config.yaml
model: "contrastive image-text model"
dataset: "simulated fluorescence microscopy of cells"
train_examples: 195000
vocab_size: 42
embed_dim: 128
encoder_norm_position: "pre"
encoder_activation: "silu"
encoder_inner_norm: false
text_encoder_layers: 8
text_encoder_activation: "gelu"
text_encoder_bias: "none"
text_encoder_inner_norm: false
optimizer: "adamw"
beta1: 0.9
eps: 1e-08
Rows from block 4 of the text encoder of a small contrastive image-text model, named by matrix and row number. Rows with one number belong to one neuron. Each number is 500 + 40 x the weight over its row's rms, rounded and kept within 0 to 999. All counts start at 0. Numbers have three digits each.
After each neuron's rows are labels from the 100 texts, of 14848, where the neuron reaches its highest value: "tokens" is the input token at the peak. Only what is clearly more common there than usual is listed. The data: simulated fluorescence microscopy of cells.
# fc1: MLP up (text_encoder.blocks.4.mlp.fc1.weight, 1024x256), inputs 0-127
# fc2: MLP down (text_encoder.blocks.4.mlp.fc2.weight, 256x1024, transposed), outputs 0-127

fc1.499:500500500671500474452500500497500443500500500500500500500500500500500428500500393500500534500500500500500420500500500533500500573500500500500500478368598508538500414500426500545454500500500500500500500500477500556500500500500500500432500500500500500500500550500500639500500500500500500500500431500500500469500502500579500500559500498500500500500500500437500451500613500500632500428500
fc2.499:543517500431398500500500500481410563500593500528500500500500500561452547500500500500500498500500500500500500502456536470551475500592479500540447477544420500422500541500522556500551500473500500500522500500500547500500599500500377450500548500514500461500500500500500435427500529500573500500500500502600500500532570500461500500476463435566614500457500493500500500500500500500388500500570
tokens: "thin"; "long"

fc1.473:500554500500500493500500500500500446500500585426500577500500500510500500500500500430428423500500500433486500500500500500441500500396500500500500500500500432396500500500441500453569500593500500500500500413500500500500500540500609443453500454409500445500500500548500500500500500477500500500500500500500500500500500500500500500581500500500500500467545500609500500599500500500500500500600
fc2.473:496500582500475642603500602500500500500500500500500500500500500500500500500500500500500500500500463500500500510500500500626500461500500500500500500500500500500500500500647500487500500500616500500500500500500500500500500358500500500500500500500500500500500500500500433588500500500500500500399500500500500500500372500500500500500500500500500500500500500500500500528500500500500500500500
tokens: "red"

fc1.450:500610500500500500500559428500500500500500500393500500500500416500599500497500500500500459500500500413500500455378500500500451456500500500671500500500500523500497500671500500440500500500387500500373594500500500500500354500500500500500500500546500500500654514500519500500500500500500500500500500500500500577500500500500500499500500500500595500500500500500500500500500500500500500500500
fc2.450:500500500500500500500500500500500500446500500500500413500564500500500500500511500500500500500500500658500500507500500550500500356500500500500500500517500500500500553500500500634500500500500500500500500500500496500500500500500500500500500500500500500500500500500500493500500500500491500500500500449500500550500500421500500500500500500510500500500500500500500500500564500500500500500509
tokens: "thin"; "<end>"

fc1.378:487500500614500500500587500610500500500500500500500601500500500500500500518500561500500500500500500500500500500500500500500573500444600500500500442500555500500500447500500500500500567500500500500500500500500611500500500589572612500500500500500500500576634500500500500451602418500500412445500500414500500500456500500500425394500500562500580500500500500500500500382500500500528406500500
fc2.378:443500500500500500500500500500500500500500500500500500500500500500358500500500805500500500500500500500500500500500500500500500500500500500500500500500500500500446500500500500500500500500500500500682500500500500500500500500752500500500500500500500357500500500500500500500393500500500597500500500459500500500500500500500500500350500500583500500500500500500500500500500395500500500500500
tokens: "magenta"

fc1.278:500500500500500500414500579500426500500350500500500500500500541611500500568500500432500373500500500500500500581500500500560500500500500500607364399500500500585549500500500500500500500500500500500400500500500500500500430500500639428500574500500500500500500500389500545500500532500620500500500500500500500500500388500563500438500500500500500500500500453500500451500500500500500500500440
fc2.278:500478500485500500500500500500500500500500500500500444500500530500500537500636500500500500500500693500500500565553500438500500500500601500500598401532500500500500500500582463541539500459500500500505500387500499464500557500500500500559500500500500500500500483500500500500500640500500500500331500500500464500500439500500500500500500500500371500570530500500563500417500440500600500500500
tokens: "thin"

fc1.548:500500500573500500452500500543500500500500500500500500500500500500641500500500396525458500500500500500560500485500430594500500500399587500510528500500500383500500435500500500522500500500500500500445440500500545500500490500434592500500551500514548522500569500500500500500598500500500500500500457500500558467500500500500500500500500500500606451500500500431500500500551500500500500500500
fc2.548:500500500441477500511500500395477500542500500505500500500527492500500500500500500435522467500500524500583500486441500500500500547488469500500439500455358500500500500500519524447500483500510539587500452473402500500538470403524500500400588500500522447557428500473475481500430445500563500426500514551500490550500500500500500500417500500539466524438500495500500500500500500500490563541472
tokens: "<end>"

fc1.530:500500500500500500500626500500500500500500417500500500500500500500500500500500500500404500500500469500500500500500500374568500500500500612500500577500594500543500500500500500407500500500500584500500449500500500536500500500500500500500500500500500500500500500574500500500588500500500500515500500500614500500500418500500500500500500570500500500500409500500500578500500500500500500500500
fc2.530:500500500500500500500500500500500500500500500461500500500500500500500500500500500500500500500500500500500500500500500568500500500500500427511500500500500500500500500243500500500500500500500500500500500500448500500563500500500500500500500500500500500500500500500500500500500500500500500500500500500500500500500673500500500500500500500500500500500500500500500500500500500500500500500500
tokens: "fragmented"; "nuclei"

fc1.508:500500500584619500500567500500482500500500500500500500500500553500500500500500500500500500575533500414500500500476500500500500500500500477500500500500595500500500500500500422500500500500402419500500500500500500500500500500500589500500542500536500500500500543500500500500554500409500500500500500433438524551500500500500500391586500500455500421500381500500500500422500500500500385459386
fc2.508:500500500500500500464500534500479500500500500500500500500551500441500500500500546500500500500500500500500611500500500500500500500500500500500500500500500500500500500500500500500469500500500500500578500500500500500396494500528500500500500363510500500500500500500500500500542500500500500500529500500500500500500500500500500500485500500500429500500500500500502499500500453500500500500500
tokens: "magenta"; "around"; "cytoplasm"

fc1.462:500500593609500500500500500599500500500334500500500575500500500500500538477500500524500459500528486500500500500500500500443500500500565500572414452500500500546500431642479500500500500500500500500422500500500500520500500573500605500500500585500500522500500500500500584500500500449500500500500500500500563500500479500500500500566566500500500500500500491500500500500500500542500500500500
fc2.462:500425399433462500501477500450535500500632533500500500500474500567500500552449500500549500500510500596510494478564588513502446500492406500500500500512500500536500500500562500457500385520565500605560500461429500553529471500507477504479545500449500477424351500535500500500512500374500398500500500475500470557526500449500500489447433500428402540500527479500500472473500469450500413500500
tokens: "cells"; "<end>"

fc1.29:500507500500500492500500500500500500500445500500500539500500616500578500528500500401500458613500408456500463500476500500555499500436625500500435585406500434528454500531500500549500541500500500500500500554421500500500500500500576500500500500500500500500500586500500605499500454500399500500541449383500438500500500534500500387500500500500500500500500564500500459500500500500418500500526
fc2.29:500492508500500500500409500500500499500500500500500500500500482500500500500500500500500500500500500500500500500500500500500500500500500500500594500500500612500500500500500500500500500500500527508500500500595522500500500500500500500500500500565500500500500500500500500500500500480500500622500500500500500500500500500500500562500500500500371500500801500500500500500500500500500500500500
tokens: "thin"; "long"; "around"; "vacuoles"

fc1.404:500384500500500500500500419441500500500571500500500500500500500500500500500500500500477500500500379449500500500471500565613500500500500500500584500500507500572500500430500500500500500500500598470578500500442500500592500500500500500500568535500500500500500585500500500500500500500500500500500458401500500500500500485500445500569500537500500451500500500500500500500500550554500500500465
fc2.404:500500500500500500500304500500500528500500500500500500500500446500500500500500500500500500500500500500500500500500524500648500500500500500500500500500500500500500500500500500500490500500500500500500500500693500431500500500500500500500500500460500500500500500500500354500500500629500500500500500500500500500500409500500500500500500500500460500500500500500500500500539500500500500500500
tokens: "fragmented"; "nuclei"

fc1.64:500500500500500500509500500500500500461500500621481500427500500500500500500500500500500525500500409500500500606500450366465456500500500500500500500500572605500500491466500500500500500574500500500500426484500500500605419500620500500500500500500500500500576500500500500500500500500500500500500500442500500500500500500500371500403432421500500500500444500500500500500500386500500572461500
fc2.64:500643500500500500500500500365500500500500500500500500500531483326500500500500500500500500500690500500381500508463500539500401500501500437530398500500260500500500500500500500500532500500500521500500500500500500500431500500500493500504500500500500500500500500500500380500500500500500500500557500500392500500544320500500500500500500500500500500500500500500500500500500503500500500500500
tokens: "fragmented"; "nuclei"

fc1.33:500497500549500638500500500500500500500431579500480500500500500500500500500500500500392500500500500500500500500500500500500436500500550500500500500500446403500562440500500540500578546549500500500500500500373500500500415500500500500500500500500500500500500604500602500500500500500390500500500500500412500500559500438500500362500500500366500500500500500556500500500500578465405500541500
fc2.33:558500485432500500454500500501500561500564500500500490500500500500500500493565617500519500500500500500500561500581500500494600500647497500469515480500500533500503500412483500500452500500500456500500500380529500500500500500438393500552500500449500500556495412500481402500500500500500448500517498469580436500500500551500500500549500500561500517500529500411544457500500448500504500500500
tokens: "thin"; "long"; "around"

fc1.470:472500500500500500500500500544500500500547500500469500500500500500500500500500380500500500602500500500500500500500483500570500500500500500500500500583500449500500500500500500500531500637500500500500500500500500500533500500500576449500394386436512502500500500500500500500604500500416500500500500500566500500544456500500500440549500522500500500500500500500500500500440500500500500417500
fc2.470:500500551383500500467500500500500500500500500500500329488500500500500500425665500413500500500479500500500508500500500500500500500500500500500500500500500500446581473290500500526500500500500500500500585500500500500500500500500500500500500507500500500500414477500500500500500500500500563500442500500500480500500537500500500453500500500500588500500624486500500500500500500500579500500500
tokens: "fragmented"; "long"

fc1.660:500500500500500500500500500500500500500500500500500618500464500500500500500311500500500393454500500500500500500528500542493500500500500500500500500500500500500559390636500500500500585630500442500471500500500500500500500500462500351500500551540447500500500500500500630564500413500500500500500500441500500500569500500608419500500500500500500500500410500355500500528500500500500500500500
fc2.660:500537500500500500632500568451500578500500500505500500500500500435500555500500500500500457500500399500500417500557482385500498500497500500500483551500500500500500545500500500414500500521563500500500500545500500500500500500500500500500500500500500444500480500500563500628500500379500500500500500469500383500511500478500500500500500500395359519500587500500442500500500500500500500629500
tokens: "red"

fc1.403:500500500652500500500500500531560500490462575500500500500500500500500500500500409500500435500500386500500500500500500500500521609500500500500500500335559500500500500500376500500500500500500500500500500500500449500493451500500557500500500500500449648500500556500500500500500478500500500500500437500324566500500500408500500500500500500500500500500500500500500500500500500500500500464500
fc2.403:538500500500500500500500500500500500500650437497500500500500500500500503500500500500500500500500500500550500500500516500500500500661480500500500500573424500500500500463495500500500540460500500500500500500500500500500552500526380500500500541500500491500500500500500500500500560509563500500500500500500437500500500500469500560448462500629617573481487500500500500500500500500414599500541
tokens: "thin"; "yellow"

fc1.753:500500500579500500383500500500423437500422556500500574500500543583602403500500422500500500549500500500500500500500473500500500566500561538563500535453576500468500500592445541500500538564500500500500500500426500500500383500500500419500500478500450500500574500500500608500564500398500500500559500500500500500500500433539500500578500490393575500500500500500449500576500500500481500386500
fc2.753:500540500500500521500416500500397500500309555500500500500445500500482470500594500458447500500549493454529500500458500500450500500500609500500500500410500500549500625500500455500447500500500500500500500505446596500500447500500531524500500500500500554465500500500500500500500500500500500500500500500500500500500547500500500516500500422420584500500500452570500440443448500500500421436482
tokens: "nucleus"

fc1.566:500500527622578500407500500500382500445500500500549500500426521500617480500500500500500500500500500500500500500500500500444500596500500474620500526552500478500500500500456543450500500500500500500500500500500500465500341500500500500420500500500500500500653500500455500606549500500500500500604500500500500500385530500500460500500500500500500500500500500500500500524500500500500500500500
fc2.566:500384500500500500500500500500500300500500500500543500423500518565500395500500500500545500500500497500545500500500509500500500561469500500500500500431500500500500302500515434500500500500500595500500500500500500588500500500423500500500500510500500500545500500500500454500500500409500500500500406500491500500500500500500514500500453500500434500500500500552500500500474500503533500559500
tokens: "cells"; "<end>"

fc1.201:500500500500500500346500500500500500500500500500500500500500500500500500500500500500521500500462423500588500500500500500500500500507500500613473500500500500596500404591500500500500500568546500390500500623500500452500500466500502500500500446637515546537500500500500607500469500509500456500500500500500616500500416422500500500500464500500500500500500409500500500500500500439500564500500
fc2.201:500467449500500500477500500557500500500500500500500500500500500500500677500500500500661500473500654500500500500500530500482500500500444500500599500500500500500500500289630500500500466500500500500500500500626500500500574478609500500500500500500500404500500500500500500506500500500500500500459500500500500500500500500500500500433500500500500692500545500500500500488500500500500500500500
tokens: "membrane"

fc1.235:500500500580500585500500500599500500520500500500500500500500500531595500500536547500500445468500500456477500500500500534500500500441509500500500456420500500500500500500363461500422560500500500445500500500500569500500500500500573578500500500500453563500500565500500617549500448500500500500500500442392500564500500525548500448616500554500500500565500512500426500500500500509500500365500
fc2.235:500420500500500500500500500500500500500500500500500399517500500500500349500500500500500500500500500500500500697500500500500500500637500500500500500500500538500500647500535500671500500357500500500500433500500500500500500500500555500500500500500500500500500500500500500500500500500500500500500500500500500500500500500500500500500500500500500500500500500500500500500500500500376500500429
tokens: "cytoplasm"

fc1.568:374500500500500500500500500500500500500444500500500500500500500591561441500500500500515500500500489500500620500487402500500500500419540440550500500500500500500442431500493500500500529500500461500500500500500568500416500568500500500500500500593469500454508500500500561500500500500500500402500500528500500500500555500500500440500500500500587500500500500559555500542500500500500500368403
fc2.568:500500500500500502500500542500500575551500500500500525500500500500500578500500500500500500500500500500500276500407500500562500500500500500456500500500500500500500500423500500500500500500500500500500500500500500500500500500645475500500500500500500488500500500500500551500500500500500544614500500500406500511500500500500500576457500500500486500500500500500500500385500500433500488731500
tokens: "cells"; "long"

fc1.609:500520500500500500500500421500500500500500559500498500500500500500500500500564500500413475548500500500500658500477500500500500500500588500500500500441605500500500500500500500500500638500500500562500500500500500440500500500500500584387500500500500500500500500500500500500500500500500500500500533500418500503500500469500500500500500500500607500500500500500500500500500500557449500391500
fc2.609:500500500500500500500500500500500500500500500500500500500500500500500500500500500500500500500500500500500500500500500500500500500500500500500500500500500551500500500500500500500500627500500500500500500500500500500500500500740500500500500500500500500500500500500500500500500500500500667500500500500500500500500500500500500500500500500500500500500500500500500500500500500500500500500500
tokens: "nucleus"

fc1.590:500500500500500500500464564449500500500500500500433515500481454500500391513500500500500536500608399429583481500500500500500500492500584500500500500500598500500500443500445500500446580592493500500404500500500500500500500500417631500516500500522500500500542500500520500500615500480412409500500528500500500537500523500581500500549523500396505500578500434583500500570500500500500500500430
fc2.590:500504555511410439450418500464500539500500500500500563488573426443500498500500500498546500500423489507541414472471500482547500519416513459514481478453527481593474500500434502500429493423500554500500508484601500520500500573497432554414523500559448500432472487500423482500462515500519538520500454504500527523500500517518507599500568500513451465500556408543560552500500530542557541568500
tokens: "green"

fc1.319:485500500500500478500500500565500500500500500554500500500500500500500500500429479500500500500624458408500500500534500500477500553439500522637381500500500500500445500643500500409500500557500500466500500558556500500500500433500500466500553500500500566500500500443448536500500500500500442500464415452500567500500430552515419500565536500473500459447458500546500500546500543500500528456480
fc2.319:552500500500500493500541500489500500460537442436500424500471547423438500500589575489500534500427500568500554542500500500500425393500433500390565500500500500500523500389500500595500513500500500493500500405444483514500534642444500515500500500500500500452427500563546420500500500500500500500531579519500500500500630460500552500474502500491498500526578500419500500500500500500470474500477
tokens: "cells"; "<end>"

fc1.185:500558500500503500401500500500500500500428500500500633500500500500500500600500500500500541500538430500500523500500500500428500444500500500561500500500603500500507355500500500500500500628500500500500500500500500500500500632500585500500412507500503500500578500517500500537500500500422500448543500500500500500500500555500500457604568500500500500500500500500500500500500610500500500331500
fc2.185:471500500500500516500500500500500500500500500459514530500500500500500500515500545500500500500388524500500500500445548500500500500500500470493500500500450551500500500501500500500500500500500500500472500500424476500425620500500519500500500500513500500500290500500500457476492430572500500578500500500500500500500500500475555500500500535500500500500500500500500500500500500500500500500503
tokens: "fragmented"

fc1.637:500500500500500500321553500500500500526500500476500500415500500500500382500500500413376500500500500500500500500419500500500535500500500505500364500500500500500500455500500500500500500573500468500366500500393500508500500500500500500500500500621500500486500502500500500500500500500500500429561438500500500500500500500500500500500500500447578500500500370500515500576416572426500500500454
fc2.637:500500360500500500500500500500484500500436497489500500500470500500445500435641500500500500557620500500500500500504500520433628500500500576500500500464333500500500721500500500500500500500500635500500500500500500500500500500500500500500500592500500500500500474500500500500500500500500500500500500500500500500500500500500500500500419500500500500500613500500500500412500500500500417500500
tokens: "nucleus"

fc1.116:500500500500500500410500500500500500405500442500500500500500526500507500500365500500500500500500543500500536403500500460500500459500500500500323500425500462500404454613500598349500510500500500500500500500500500500500500500500500428500500500500518500500654545500556500524478428500500500500500500446500500560500500500500431500500500500500500502500500500439504427592500500500500500500482
fc2.116:498458387460500492542500580439537500500500579479500500500500417425500500500571444500544500459500489556500454550524500500500500500500500500500594500500500500500567560500500500597500500500500500500500500500491442500525500499498500500504500500523500500414368500500500450500500500500500500486500500500500479500569500500500603500500500500500500500611500500549504500500545426500500485590528
tokens: "cells"; "membrane"; "<end>"

fc1.2:500500500500521500433446500500500500500450500500500500439500500500500382500400500500500500500500500500500500500500500500500500500500500500500500500500467442500500370500407415500500500500444500500466500500500538546500500461500572500406443500500500500429500500500500441500500436500500500500500500500500500500500500569500500451500500500500500564619411459500542500500500451500500429426500
fc2.2:598500500500500500500500500500500500500500500500500500500500500500500500500549500500500500500500500500500500500500500500500500500500500500500500500500500500500500500500500500500500500500500500500500500500500500500500500500500500500637500500500500500500500500500500500500500500500500500500181500500500500500500657500500500500500500500500500579500500500500500500500500500500500500500500
tokens: "magenta"

fc1.732:500500500500500478404500586500500550446500448500500500612500461500500500500518500500541500500439453500500458500553500500500500530500500500500453500500633500500500500567500500500500500500500500500500547500500500500500500500500500500500500440500500520511500500500554500534500500500500500500500500500500500447500500516500500500500500500539500500500345500500500500500444579459559513418511
fc2.732:500500500500500500500500500500565500500584500500500500436500500500500670500500604500500500460500584500500500500500500500498500524612500500500730500500500500500500500330500500500500500500500500500500500500500500500500500500500500500500500500500500500500500500500500500500500500500500500500500500500500500500500500500500500500500500500500500500500500500500500500500500455500500500500500
tokens: "membrane"

fc1.620:500500500500500500500500500500500357500489500500500500461500566500500500500500500500500500500500464500500633500513500500500500500450500500412500417500500500504500366460500500564500500500459500500500500500500530500500500500500623500500500500500500595500500605500591500500631420500428500500500455500500418500500500500613500393572500500427556458500500609500411500419500500500500383500500
fc2.620:500500500500500500500500500399500530500500500500500500500500500500500500500500500500500500500500500500500500500500500416500500500500500500500500500500500609500500627500360500500500500500612500500500500500652500500500500500670500500500500500436500500500500245500500342500500500500500500500500500500500500500343500500500500500397500500500500500500500500500656500500500500500500500500643
tokens: "fragmented"

fc1.57:500500500500500500500500436423450500461500500500500500500556569528500423500500500500500448500653500500500500536492500500500500500454500500500500500500555411500493500500500500500500651500500500500511500631445615500567500500500500500500500500500398500500577500500500500500500500500397500500611434500389500500500500500500500500437500500384500500637500500500500500500500500500402500389500
fc2.57:500418356500500500500500500500500500500500500500500500500500500500500500500679500500500500500500664500500449591500500500633500500500500500500612500500500558500573500500500500500500500500500500500500500500500500500375500500500500500504500500500500500500500500500586500500500500500500500500389500500500500500500500500500500500500500576500362500500500500500500500500500500500500500500500
tokens: "green"

fc1.337:447500500500500500500481500480500500500500500500500500466500559607500500500416399500404500547500430500546537400468500500500500500382500500600500500500500500434500500500500500500500500500500500500500443500500570500500500512500500500500447500538500500500500500519500500500566414463500449500498500500500500500554459557500394500573500500500500500500500500566467500500520500500500500500432
fc2.337:500500377500500342500500500370500500500500500500500555500500500500500500500500500500500500500500500500500500500500680500500500500500500500402500500500500500702500500500519396500325500500487500500500500500500500500500500500500500500500645500500500500500500500500500646413500500500500535500500500500411500500500500500500500500500500500500500500500500500500500500500500500500500500500500
tokens: "membrane"; "green"

fc1.332:396500567500500500500500500610497500408500574500500500500500500500500447500356500532500499500500500500483595500414500500520500500382500500500500500500500500500500460638500500500500500500500500500500500500500613487407500500500574500500500500500500531500500575500500500500557500500475443500500397456500500500440460500500500500577522500350500466500500500500500500500500500500477500500447
fc2.332:500443428500488500500409500403500551500500500500500500500500454500500500532500500500500500500435500500549341427500487500570500531514500521500500500500500500500500500500500500500500455423500615500490500500500500500500500500500500500500500500500500500463442500500500500500450500500500588645500500500500500500500500500529500640500500500500460500500500500500500500500500500500500500500500
tokens: "green"

fc1.229:500563500500500500500500500421398500500412500500396590433500500500500465500459500500500500500500589411500500500500409500573500500545500500500500500500500500561573500402500452500500518500448500571500500500500500500560500500500500500500500500565500500500500500500561574500500586500500500500500446433423500555473500574600500409500500500500500500500500571500500500500500500610468500500500
fc2.229:500500500500500500500500500500500500500500500500500500500500500500500500500500500500500500500500500500500500500500611500500500500500449500500500500500500500500500641500500500500500500500500621377500500500500500500500500500500500500500500500500500500500500500500500149500500500500500500500500500500500500500500500500500500500500500500500518500500500500500500500500500500500500500500500
tokens: "nucleus"

fc1.298:451500500500500500500500449532500500500440500512500500453500500500500416500412417454500500571500500520500500405585390500500500500500500500500433534500580500500500430588500440500500500586567449376500561500500500500471436500500500500500500440500500500471500500500500500500500500500405500500500500500500500564547500390500500500580500500500500437500500500472500500500577562500566440500500
fc2.298:500500500500500500500529500500500415500500500500500500500500500500500500500550500500500500500500500500500500500500500500500500500500500500500500500500500500500469662500500500500500500368500500500500500500500500500500500500500500500500500500500500538500500500500500500500500500500500500500500500500500418500500500500500697500500500500500500500500500500500500500500500277500500500500500
tokens: "cytoplasm"

fc1.716:500500582638636500500582500550500412500500500500500500500500500500599481500550493500440500500500500500548563500539446500500550604462543500500500500500591500500500440500500472545500500547448500500500537500500500500500366600500584500500500500500500500500576500500500500500500500400500500500500500438555500500460500500500500500500442500516586500500438500500544500500422589500537500500437
fc2.716:500414500451464444478500596435500570523500415500500500526549492500500476519500484438567500460481481553519548500500500452494439421500505474471500500543492500486523546500572500454552500545583500500580505514560500500500550500576528500500500438500500485500430446459500469500500542549500582442451516565417500500500500468500500516375518470500410500500500500506500517524500500514500500500500
tokens: "magenta"

fc1.394:538500500592547478500484500517553470500500590473500500474534500487500428523500500475430500500500500500500500500544500500500500542437500500500534456410500500564500461500519437556395521500500500500500555538500500573500475444500500525461500532500537551476500553500437603500500456500446533500500445500403532500500536443558527500562470500453500500556500500500500464500548485500603500500466
fc2.394:538500546451500500517518469457412531479579519531494500477483500556473528495472530518458495553530459500536500504462482480523492529581470509508461506536410500415500500535500538522520500453447471475500500478458500472517588537500374470518531520508500500544566500500500450458500500475547508500559500500570485496541544500484516488489471441598639500473509535443464484525531519512387546433586
tokens: "cells"; "the"; "<end>"

fc1.678:500499500669500500500500384500500432500500536500505500463500546500500404500431500500500500578500472500500590618529500500500500500500585500500500500500581500500500500500500500586500621500410500500500500500500500549500500500500500500500500500500427567500500500500500500398697500500443500500500500500500500500500465500500500500500500500446500500500500500500500500500500500500500475500419
fc2.678:500500500500500500590500500500500500500500500500500500500500500500500627500601540500500500500497500500500391500515500374500500500612500500500500500584500636410500558437513500500500500500491531500500500500480500465500500500558454500600500500500537421500500500500562500539419500500500616500434500500538500500500500497500500500500401500500397500500520561466500500500500500490500500500510
tokens: "magenta"; "<end>"

fc1.430:500500608500500500527500463500500339478500500508500500500514500500500500532442500500500500500500404500500500500500317500500500500500500500500500500500626500500500420500437500500500538500554411437473500500500500500448440608500567461500358500476505633500500500568500500500523500469500500500500500500500500500500500500500500500500500500500573500584500500500562500531500500500500447314500
fc2.430:500500500395487500500420500500500500500544495500500500500500500500500500482500500500500500500500582500500559500500594500500500420500500500500500500474419508469537602458500500500500500500569557517548500500500500511562500403500500500585500500433500500492500412500500503500500563581500500500369500500500432500500500500500500500464459500500500500500500500500500500500574500516500513500561
tokens: "fragmented"

fc1.570:437500480522500500471500500500500500500378500500523581500500500583500500500500500500500500500500500500500500500500500540500500500500547500567500500500595500500500500500500523500500500500392500425524548500500500500500500594500611374455500500500500401500500500500506613500500500381533500500449500500549500500544500500500371500500500500500500372500387468489500500500500500500500500449500
fc2.570:500440500500555500531500500500500500566500500500500500436500500500502472500415431500560500500500516578500500516609500500500500500425500500500500500500500469500500684475552500574500485434500500500595532500500500544583500500500500482500500500480505421500500500500500500500500500502500500500371500418500500500500500500500500500500500542500500395500500500500500500332500500500581500625500
tokens: "cytoplasm"

fc1.285:500629500500500500500634455500500565488405500500419500500500500500500500500500500500414500500500500500500500500500500500500500500525500500500392444500500500562500460500500436500500500500500500500500500500500622500573349500500500500500500500560500500500500500500500500500500500500500500500500500500500500500489500500589500500500500476500500500500504500500500500500441500500564500500500
fc2.285:500408500500500500500500500500500500500710500500500521500500500500500500500500500500500500500500500500500565500500563500500500430667464500500500500500500500500500500500686575676500500440500500500500500500385500500500500500500500500500500500500500500500500500500500500500500500500500500500500500500500500500500530500500645500500500500500500500500500492500465500396500500500500500500500
tokens: "thin"; "long"

fc1.560:500500500625500500519522500556500399500500571500475573500458500575486454500406409500472500500500500500595423500500500580500500599500500523500500567500500453435499405500537472455500500500500500500428535564500458500466458500500579500500500500557500532500500586500575535500609500432500500500424491433528516500566477500523482500544500500462547500475406500500500551500500500500437449500500
fc2.560:421528500500458500500500535580531504500567500527500394500425500500590500437596500499500500475500553429500398499576500500532547496536500522500522509500533500500474500570582430500500500481431500526447500500520500500438508396427516500522500449471500576499500509429500517459543572495500500605549457409529525500465394500493500500557574450457476500500440500577417500529475503500500450487582
tokens: "red"

fc1.745:457500500500588500500567500534500500500500500560441623500417500505544507500412451500455584572500500500487500402500429500500582500500500500500500535500529500500500476500500427500500531500582474523500471500500560500500448500500504384500500500554500500515500500452541500515500468500500500500548500418500500500531382500523500500568537500485500500500500507500459500500500639500500548427500
fc2.745:559527521442416496436446491500500500505491469435530384502500500500500500500500500500500455450465500500500577606500512482500464425545425500500500489500500500500500500500471574500500435500424500500500561396426500500500542567500500609500579500483500500492466500500500448500500532500500500418500565602500476462500582488500500495474500455500500541500500500494500500500517442480500486500500
tokens: "cytoplasm"

fc1.739:500584500500500500500548500491500500500500500500500523500500500500500471626500500500500481500500500442440500500500500500500500500500500500500355500500573439500500500500500500383500500500500500500500500500486500500500462500500500374500454417500500500500720500500536500500532500500500397500500500410500500500500500500500500500500500500500500500500500500500500500500500500500442500500500
fc2.739:500382500500500500681500500500500500500500644500500500500500384500500523500583500500500500453500500500500500500500500500500500500500500500500500500500500500361500574500593500500577500500500500500500500500500500500500500500500500500500500500500500530500500500500500429500500500500489626500447500500522500500500500500500500500500500500500500500500500500500500500460500282500500500500500
tokens: "cells"; "<end>"; "nucleus"

fc1.157:500500595605559582500500500500500501490500500500500500500493500500652500567500500500418500500542500500500500421413500500500447500500500500500500500500500440564500410500394535500500500500500570500422500500500500500500384500500607500545500500500500507411577591500500500500500500402500450532572500445500548500500500500657445500500500500500500547500500500500500512508500500500500426500411
fc2.157:500500500500443411500443500500500500500556534545500500500500500500500500500500500500500500500514500495594500500485500555500561502500607445500500500486500508500567500500500500569500492492413596500451500500500500500495500500500500500500500500500500500495429500500491500422500500543500485500500500500500500500500500500432500500405437500554439500500500500689500500563500418500500500500500
tokens: "green"; "<end>"